config = dict(
    arch='regnet',
    num_classes=31,
    norm='batchnorm',
    head_dropout=0.2,
    init='kaiming_normal',
    residual_init='zero_last',
    muon_scale='spectral',
    batch_size=128,
    lr_schedule='cosine_restarts',
)
Rows from block 15 of a small image classifier, named by matrix and row number. Rows with one number belong to one channel. Each number is 128 + 24 x the weight over its row's rms, rounded and kept within 0 to 255. All counts start at 0. Numbers have three digits each.
After each channel's rows are labels from the 100 images, of 14976, where the channel reaches its highest value: "responds to" is what is common among them. Only what is clearly more common there than usual is listed. The data: procedural textures in two colours, tilted and lit. In brackets: how many of the 100, against the usual share in percent.
# convs1: grouped (16 groups) 3x3 conv (model.blocks.15.convs.1.weight, 256x16x3x3, each kernel summed), inputs within the group 0-15
# convs2: expand pointwise conv (model.blocks.15.convs.2.weight, 256x256x1x1, transposed), outputs 0-63

convs1.52:115080159157149144157164167123138133125141146127
convs2.52:138121120109114116151143148150185143141130099118126097149127166122118133184143151126145136130178113071127110125120105088155095097118127143105128158118131125122133132093127115130187134116094136
responds to: woven (100 vs 3.3); coarse scale (77 vs 30.1)

convs1.167:144139125150121150089080124094111143158138102103
convs2.167:012105141124111110115154066131198128128133176117114153131140085145128131148098132119156168195175133148149124155135139128167113125122123124156145125141123114119131071105128109144134072145124149
responds to: rings (100 vs 3.2); coarse scale (67 vs 30.1)

convs1.136:143102114089127088118102119094100123097096131115
convs2.136:137139103145096125106134157157120103154125131129103124133133137134151115108159144099116115150111131118134166125118129109113128167103125129133113129112105131153123134139162158141126121135124114
responds to: wood (40 vs 3.1)

convs1.112:104119124088111112127111121084107119125140091082
convs2.112:107099140139114147179100130164122138114147125135139119137145149096115115114116120082148114148106148153138159129108139167086107167117131099125090140136148167127167118114146116103088149142155129
responds to: wood (47 vs 3.1); veined (37 vs 3)

convs1.220:166145104156119135172129109092158124133162114142
convs2.220:134131137098123135160115153099138131124119079143142112117129106108140128123115148116104114107106137136099123102138085132111182140137168131139142137120104142144105129103169117136123161137126157
responds to: coarse scale (79 vs 30.1); honeycomb (34 vs 3.5)

convs1.251:168095150117120092124101099097102148127124132158
convs2.251:166069130168116157131145147126133089164106138159157124093132140193149169141149105151108087119146116118159156144172143116142107147147102137107127162107139135124138142059103135091109145138134113
responds to: seen at a slant (93 vs 39.6); scaly (26 vs 3)

convs1.142:126110151101165122130105166106102165111107108152
convs2.142:143075137132127094163123092128111116102077110133152128142083160083122111158137123072149125096122103117081162121146121155133167147140173148151137145126111129126112116131143129141106109115144129
responds to: seen at a slant (70 vs 39.6); zigzag (64 vs 3.1); fine scale (62 vs 29.6)

convs1.38:130104109082099169101138096116124132129098132100
convs2.38:151131112125197130159129094178131110171135109118167100146127100159137138130133120122128111122148098126082095122139165084175126146135111138148154120145091110152136137151121128117122142128166213
responds to: mosaic (75 vs 3.2)

convs1.198:120162112156116079089150138113152130121123158105
convs2.198:148129178137123182106170111129120101104178153100135177111169127098109123111127055109151129120167170123100101169140124156142164161148180117135129137124132153138125091172161095131103145157117145
responds to: veined (75 vs 3); coarse scale (64 vs 30.1); marbled (25 vs 3)

convs1.66:138120084129060149118110133140133144118096122135
convs2.66:113161167121106120103143102125120116164098135123124131151152141086137102143173143053121090137150116128152115111113133106128125097142121168067118147142129112178118095118140167117138113104099170
responds to: wood (28 vs 3.1); veined (26 vs 3); camouflage (25 vs 3.3)

convs1.50:133116144173128138108177122134160113159160148116
convs2.50:140145108150089107132216121101140164141122138119108099138158119089117155170117114125159132057152128092102151133125142135132121151105096122126099138131110108118129141096093144132158149121160108
responds to: woven (100 vs 3.3); coarse scale (76 vs 30.1)

convs1.43:125085176110102110099122129098128129122128147089
convs2.43:174095078123165144126094142141186153077107165114118097112121097129100143113132134119146124130094139138113157120117141153087172117140137127124141156102122141097148144127117129113142087152152112
responds to: marbled (48 vs 3); camouflage (28 vs 3.3)

convs1.60:117123123138126087139119149101135087089101087111
convs2.60:113130142118101151115145158128128112112100132089157151153108156152111128110187123066137083188116124125151144133136111100113133149135142098183144147173122091124102117126113115134130099123147103
responds to: woven (100 vs 3.3)

convs1.124:089114123096141157166130150116098119171134109118
convs2.124:147137193109119141132124132117089146162123084144142131127142178034158130068123133134164118094076154115109158113148122141124145154135116162097162129130152116110136130126113140124159131138099137
responds to: veined (97 vs 3)

convs1.88:126146145138109112126172141069136109104108110106
convs2.88:134138174117100094082117179110181134165128198101143119101149093132155121130105114165174114144084147143154120109156146138143128106086184138084087132106127159126100140125170100130116077151141132
responds to: marbled (93 vs 3); coarse scale (64 vs 30.1)

convs1.232:110133069089104115106131118121138112108101113102
convs2.232:104150133110139137099149136110125124104166114130149137171131123095104101109142159162137093091093098128127148176101146136109136133095131104145169123134130101119111102126136143100118144152177125
responds to: coarse scale (81 vs 30.1)

convs1.67:148113129128158122134182085109099133108155146116
convs2.67:160094150114132139144104129149128114144100115181109110099132139172115210096125092136132092123086101141082055168153158151134113128158112107139111069173126135142129139131084107159107164145136141
responds to: seen at a slant (91 vs 39.6); cloudy (49 vs 3.3)

convs1.139:156113099092139110119106113101107120094093155105
convs2.139:137148113131118118112131135137144096146112156140112129124114142143151072112162193110108097150088126126098142133149122120134101125099121136129109144093114106133085132155161146117121082151142131
responds to: mosaic (33 vs 3.2)

convs1.228:121130083076136141111103134093147131104133113156
convs2.228:129140094123123134102132132105079134142153122106181109091087102152108139139126147160135104107079140135130160128112116155096123131109130138113076173147123141128119098082122154114122119108105111
responds to: coarse scale (75 vs 30.1); dotted (29 vs 3.3)

convs1.146:154141120117117156106153184105110120107146098107
convs2.146:135135096126114164104129129126101102136199123143101157170138136123137142130129103115091120193161159127104143123145119153113148124136129165126126072159112120128155098128131142114119197148111190
responds to: spotted (79 vs 3.2); coarse scale (67 vs 30.1)

convs1.64:100112139132173075127119112152124134101153158126
convs2.64:105082104098118092161111161170176158154096142118123111129125163143142117141107093122110114145115079137123130143119121140131139129129111161147138139171136106157090146098134127122109151146160083
responds to: veined (29 vs 3); camouflage (27 vs 3.3)

convs1.140:160172115084140121159112096129149105137130112111
convs2.140:089103114142112141121117143081141148101146176096122128109147132135139104143132131100083145142162100149140122132109130079161116122091104125156138148070144141131113138222102131139080134118092138
responds to: mosaic (63 vs 3.2)

convs1.224:135127157146122149122099090092097116134091091122
convs2.224:151146113104110142118151147134132100126134142086137158146094076130205160112081148101084147178093098126159136137184126119178134117139165134159163146132119117102130127142101139107099129126136164
responds to: cloudy (67 vs 3.3)

convs1.231:140128075066131142111128133116157130114131120154
convs2.231:134153133113116176135118133150048151098149117135116141136131132093141083096153158118078092165104171146108080132148122105146077139124177067154138143099144142144158095111124116099146110125152131
responds to: rays (76 vs 3.2)

convs1.171:090147100112147108090104108126149144092094132122
convs2.171:131156122126134197106098132121138085151119136135122159107089139105109124070158109109186159113173150177137110130160085148167130125140120125106167101155128117113126153095140129130081127120115098
responds to: rings (83 vs 3.2)

convs1.238:136091098075120123123126122116157121082154137136
convs2.238:171178126103143131140136101124053133123176127130148113160129150142085096118137127120082135147119148126152150122108131119089127143115134153113115173123102141113090128147116167108130109139150126
responds to: coarse scale (86 vs 30.1); spotted (40 vs 3.2)

convs1.148:097116128105140105084114121130105150129144078099
convs2.148:155125103151097134103140143119100158106138104106139189152115154129123115115128125107134093078132171137131124082113104136159118140102101097154178148148117148136053150076082109132131104117131107
responds to: rays (94 vs 3.2)

convs1.82:150120134146147139098108089094146114112073129120
convs2.82:123121153139141136083110139168110117192136146147147123169148185185112117114142127090114089120123118134156142135090165126113113122118165127156128130156120154140122148092114125165119158148123126
responds to: marbled (90 vs 3); coarse scale (70 vs 30.1)

convs1.173:165118131081145122124071117146111118111140150141
convs2.173:110138131153135135092128143132110147118165163132124140127129131147123118115111118126044148123135163125139164099122109132091138115134152118108077155099126119134166163119163134205122131113109151
responds to: spiral (95 vs 3.2)

convs1.243:125166115121104109141128174127175120152146162125
convs2.243:110128110107118126132136071146104134115167085104103144110119145106123093124146112120148101065106074130165120123161144145140078110121072104123164122113144111073109134093145122106152137172130109
responds to: veined (73 vs 3)

convs1.54:148114141110156134104128090152111153169098114097
convs2.54:146187104142128124148129138146126129102109147171136095172087168170169105170107123142109131124116138137112143151105103139099136139133126159070163128107116145114128145155168182129137144117133112
responds to: coarse scale (65 vs 30.1); looped (39 vs 3.4)

convs1.123:088120136159119145139121088077126104125158123114
convs2.123:139145159124117146117132104108172106131142153128149165162073142106092143112147144149119145159163134139117126122140090127155137090115120139094128157092135134111102142074130095138171086126123086
responds to: wood (51 vs 3.1); veined (26 vs 3)

convs1.39:101121118103103185117117117117095116114105152099
convs2.39:136121118104133149170123127104115116169161150139163097137143128132157151136145128090122122142137089107138151107127132098136182122125127113118167112184084123126101154126143154122138140142121136
responds to: mosaic (90 vs 3.2); coarse scale (62 vs 30.1)

convs1.137:165161126085122091146120115136123098161148106122
convs2.137:150101121156095118155110141079128136094106103064142146096138096093147124125099138135120160126164125125114128082132118104108162111166196114142126110147116157111121111186110148158133161136104137
responds to: mosaic (64 vs 3.2); furry (27 vs 3.1)

convs1.92:129164146159112110130128125077135110098120112084
convs2.92:132152166160115122107120158103123131124106159170134124113135133129135123090158091139145088100112100149143094156178120129139136109134185144112102134106113147119094154122144075127120151181124124
responds to: marbled (81 vs 3); coarse scale (62 vs 30.1)

convs1.195:080100121113115150148117102086151131127168129116
convs2.195:129129113119154132145132134133112149156149141149128113173098106142117120150132125186104097123158138132129158121147113135134062139121098120171159109160132163083133132136108044111145114121114085
responds to: cloudy (35 vs 3.3)

convs1.90:081145113122076089138132144144106138122121100119
convs2.90:181155111146143107142188125150110098133145093128125158160180128137115142094138073087130116126139112137146110108129115125127109103093099116125132132119114093160118127118108140146098138115109158
responds to: seen at a slant (74 vs 39.6)

convs1.192:124083082136130116103131101136140131166127088142
convs2.192:117123097113170141138090086114145162131122128131077117111103087127140108105173128139141116098094160142132123159146154133153092153135134128150132129152136146142132144107155146127147110145138143
responds to: cloudy (50 vs 3.3)

convs1.244:125132119129120153109188091107105132125083120120
convs2.244:120131157144092118147167083114121126147123167117176141149151139119134111091147149149116121105115157127125124165106158115119142165111095121134101160088098111135143099103135149105118156151159103
responds to: wood (38 vs 3.1); scaly (25 vs 3)

convs1.147:105133106124152118082126121144099139118159077106
convs2.147:144100123088167127122124120148116138140121096108107167142129144073130117183135108110146100156111136134149092147138106107126116170127124111108156097085138154107088119082120153116123106116111135
responds to: spotted (93 vs 3.2)

convs1.129:140118152129099101137103113152094077139120092136
convs2.129:110137165116127116127122099087120094106113167100148155099146098102139130114059124133104127141138109135133150155121118135113178143111173144141124165116136117131109052157157112148168174107136125
responds to: mosaic (80 vs 3.2)

convs1.8:113133094121144120103092138079095114107128145097
convs2.8:138140111108087138114125170132145120129174090127145133111126146112127152188093095165128158126127094118125110095144091111086113153117123132119125112164099121158126157121140116155132111091132141
responds to: spiral (95 vs 3.2)

convs1.23:130110108128113149094150121080102142104164096137
convs2.23:114110133158138164146107142106146134140115134109158153076106142146123131158115160137108138134158073085084161144142106098131142117109105144128084135178110163156120116112139167173160121100081119
responds to: spiral (100 vs 3.2)

convs1.71:123081102150118097146108147136121104133102084107
convs2.71:095195143177138031131125140102102136160131134148130099154143163167103120134115133088149156103138134091096115133078123152125134119137159173121137152103136130123103172102111130115139133121133124
responds to: seen at a slant (75 vs 39.6); scaly (38 vs 3)

convs1.188:106103131145088096131152156147095084138143131139
convs2.188:156140145137127127112110112147127155124134116129124171078158156096125183093129128162151140117103115125106185148145117110082123149077104165106120146142147143092109093124127123144140142098101100
responds to: rings (86 vs 3.2)

convs1.121:088105134122157160162114134112093109144160107117
convs2.121:123110134160150116180128077110102135176119101146123155138113192101116138151124148144179103136175141132128161134149106136124123107111119129109128131163125126130142136156137148113143114149165133
responds to: veined (49 vs 3); wood (36 vs 3.1)

convs1.236:151118103089123131116122115114129109083184144139
convs2.236:167128088112128140110137085107097165115160132147127142155124137112146133151133124164110143128130099135134124134068099108043107155113100160134090145144142145123126110160134129124147123130133151
responds to: coarse scale (84 vs 30.1); looped (33 vs 3.4)

convs1.119:113158145106112136116114123082109100112152122079
convs2.119:131125102115119109164134105095115133157149121123134134125106116107093126139113169100125140145121164114176083144200148104120140143119125128093134122142109121172135078101140080131143143121142104
responds to: veined (43 vs 3); wood (36 vs 3.1)

convs1.212:153128129086163122153104129107104137141181132146
convs2.212:160115116130089128117128131128129134139086138120117119100121115126123133115095134089126089152114161129096111130120144136105146153110115132136125132118112137136125110104204104105088118091146157
responds to: coarse scale (76 vs 30.1)